A small image captioner, trained from scratch.
Training: soap at rate 0.0013, 4300 steps, batches of 128.
Rows from block 3 of the image encoder, named by matrix and row number. Each number is 500 + 25 x the weight over its row's rms, rounded and kept within 0 to 999. All counts start at 0. Numbers have three digits each. After the name is the row's rms in percent of the matrix's.
# convs2: project pointwise conv (encoder.blocks.3.convs.2.weight, 128x512x1x1), inputs 148-221
convs2.0 096:503533501500510477533524474472524524496521516527452540466483502520518490531472486512496486496501529483568494486488495510481501470483522524516462520501484467466484514521499542503502496540446473476489512485467500501505502474
convs2.1 102:476455476519547506466449426493496482526437490467525485500500557478544506496494486472497544480537510515507478521471496523489475537500523519507516521475484471532462538479474516484474513525464534453493500479492496501466509497
convs2.2 099:481493463514470499523529484478472482464494507495484489507500502441515527513471481508533472504497493491503503488491478511525521538476492492570526543492462481484453477505516521535499560519497491531469465513475444518504520529
convs2.3 099:494473487521497478524513496475496502529505440495462473476484507533473476510521487479505523518501524480503517504497539518522502487500469475498484505500492470468537512493520475472527480517511482497468496493492514496497462489
convs2.4 101:511534510504474538478524522501507493534509494474482557511468519481504498496469453461517490539475500478477490509509473453476514551533537532494521497519532455512541508492525551490509548478498522538476484522536487494494497507
convs2.5 101:485513487498490494464510499470445494502484473486444484527499538528479490513517447515519498496495501512514458509507481513559498522512510499499467508506526495528514477520525524533502479530525475495514524467500494500479474496
convs2.6 105:487556491502465473512487513525495482476491486527515472511467548528449509478542465498525484523522522494486486502475534509500490506493479535455480510477436491503498522530508503503497519539497481548477509528504512532456469485
convs2.7 098:487503467477521528472502566504489533492511555488526472514497501502510486477499557512506483492507470492502441520529462515481464512498534467462511467501490520509470482554505501485491461514533504511464463529483464518501448479
convs2.8 102:470543479525478558490525492479462495450443499564533532513514506540508536524483455516480491474525466487480513487542506551495498504509500478502478463481530503537495539510537482514515524520478499476484525494477492492488499510
convs2.9 095:539505510530511503528533475460542499498498493534475505506480476490532520476496495473502491498482458474477500483563525512522476495460486538513465541462489523470517549510534520527476482456472485505460503508542463503469445528
convs2.10 099:465476498555493473465498536490503522500511542469527491475490511476505491514461497452470514520499514515491531511489505523529538528474513502454537487542480489492499485521534505494526481488495549492490420528515493497503542538
convs2.11 100:518528540514515468453477505430554457491502509452518519481514494547507477518504480510549519487484530488536501528500493514498437460473572543498487500505529522503474464522469521456445512532465459522507515499488495501459485455
convs2.12 098:493495487481506515498501496524489508507473505480449503526510517514480447527497457465504485488521489466550483494513502516502497479519478468515491525488434464470452487541510496514462557500495496502523538505495502537522493444
convs2.13 098:481528534507509500517510531511496515500504486488493564511541508514489517547508544487517476497548484517486513464540492472524516492507472490500509498518459514522480519475486471513469525486484496506534497486494520499466512484
convs2.14 106:531498547487519478491510501487527459564492495508449504494523549493493503469500521489524488537494552517455517496522523525492493484465515464507550504521481479495505529516509534533507534493488510534466509509550517515514469500
convs2.15 102:469489492571481479536495464531488540504501473514448491475447524470500495470532437484496436508501526469524495549484440454536538516509530496509478505493460499492513469531493533508487513475496498518479519492438507518520532498
convs2.16 104:488472512517515492502500517500516517477512479501515504509517522480533536496527454505503501515470489523516478489522469520504524512455438486516474513489496498455505486483490472516528505498513493510514514494513498471486460560
convs2.17 099:504483524513471500520483523525453480475504466542472475492510523486500500556464473494479536470464456475516509511526525504471509491558523515475464530531556491496543480494544465491524507491475512491499519481492528491502521505
convs2.18 097:515483467522515494496461488440457474492460523571566476531445444502484442483456511509506506496504552523477514491499498509507487467510521514503496474498532489456492460480505539510501490485470469514501472527469512511517509507
convs2.19 103:468543509458519492474523462526461527492538522511507501507505489495489483503474504535500519474454477529518500492480488463498511491520517514532495476490528483524497500541511525504544544465517504514532491505540526484505510494
convs2.20 101:440491499533550497503507445522526464503505470489505496533517527527493513509488476471509490484523527508475484515485477516501529492493474533506516519480508501491490498514485515429554519479454534498469458483501480527491472508
convs2.21 098:497494530474470499523523508471464494537464493512505474546482485475506479467402511535504495496499523489489517497458508451483492507501534505513475524494536501514522543501489501446503493498468469457496427527510508448464542490
convs2.22 096:558511473497498513486447504487485442502518503510453460504529517526506560524493548482553546478507497513526509507582450440512502495471508496493482497506531537475488539498563466482539523521515473514480519470484505519421478536
convs2.23 101:497488511475523484547469512500518487530492494526503526496523508478515416528539515470489519474550500498549485522482478503456494504494486511504499477496456443487502503495527503508513480489509492480496507486485491522507544477
convs2.24 110:509474478511453508488533529527482479525491497530491492522513502480490481507496476520491528479471500494525497529452524492491483503501483556472520448471517507492504489488475511473494506489490478504489480515470462514522534510
convs2.25 108:530518448493500480500487506481485459486503466444574493478480486509470512499522529469504483476522501528532492518487492536531496511492521490468514483496530507565459505495441516507509497499513533516531507491483483507505485501
convs2.26 095:477511514561480511506505484510522479502525478480524477501490499486547487526475513497442546530543488491501531540457495530487476488475541462493524517518508488506518532468466479509530452566515440543498498524478491493449482506
convs2.27 098:485540500552491501431463503524510510513506505540541495503517450502501515575521448482499512500521494443489474482491536465505487482491484493521495501495460455528499503459507473493487526501497482543546511523522547484506480486
convs2.28 097:490457461469506519566484524513506517509532484460496482477511520492519526457514495511497545493486497510541490460512509564481478525497519520515476473491475519468533522526496515483496475503548513488495538505468549477523513488
convs2.29 096:498487491460505499494535510502570499544500479470461470523504515516496500459483474502498544497526502531504493538474498495471511494486510501502521446508464504502466504527536503510455488509483501465504502507494527490515509533
convs2.121 093:511526527459504498530533493473476477529518512485543483500456469482517520499485484499508472507510526483522508509514491459480500507518460463517468477492526505513500487496523531515447537511504503497501490484497484530494462488
convs2.122 101:520480522528499498499465519503484497477492523503528477494522494523493507515503460539476506495530520518436479526475448475492517514488511498477525502480495477515492526469500494497509469503483508517489514499529463462472472503
convs2.123 098:536512589498523487530498513515491460541529497503477498499516458482466497464501471507531518480529515531515464503464492516507498474488504480495495477517508483463536535487518488552496458466521509511516511562468517489501462506
convs2.124 099:513492464522475509510500507482522483486469459542463482520482478518494520513535480502543500557526523456549509500522501488516496505509486515488507490444475478497506516470489515484519498456499520469511482514497544481491517485
convs2.125 102:519528501447499509462540522508452478490528557515418546496501541513507501465486489501485534522513505500435465543516525501527502510513495497513510510464490482540488471488458516490540459522491520486512466465501493518470516515
convs2.126 100:502484522490475451524478478509494506468535555517490510471481484488483526540548517490511498466495505467532519505559535580456521490511512545473514467530492521481504487507520506492496521468520463496490547565443507494553499506
convs2.127 096:521537521480501528544488490465522540513489508530510503478526511451472500472525534517494444492480536534531516521525523538533453474503558480515516519503460460477513513503508485505530542474471515497510520515542482488504503493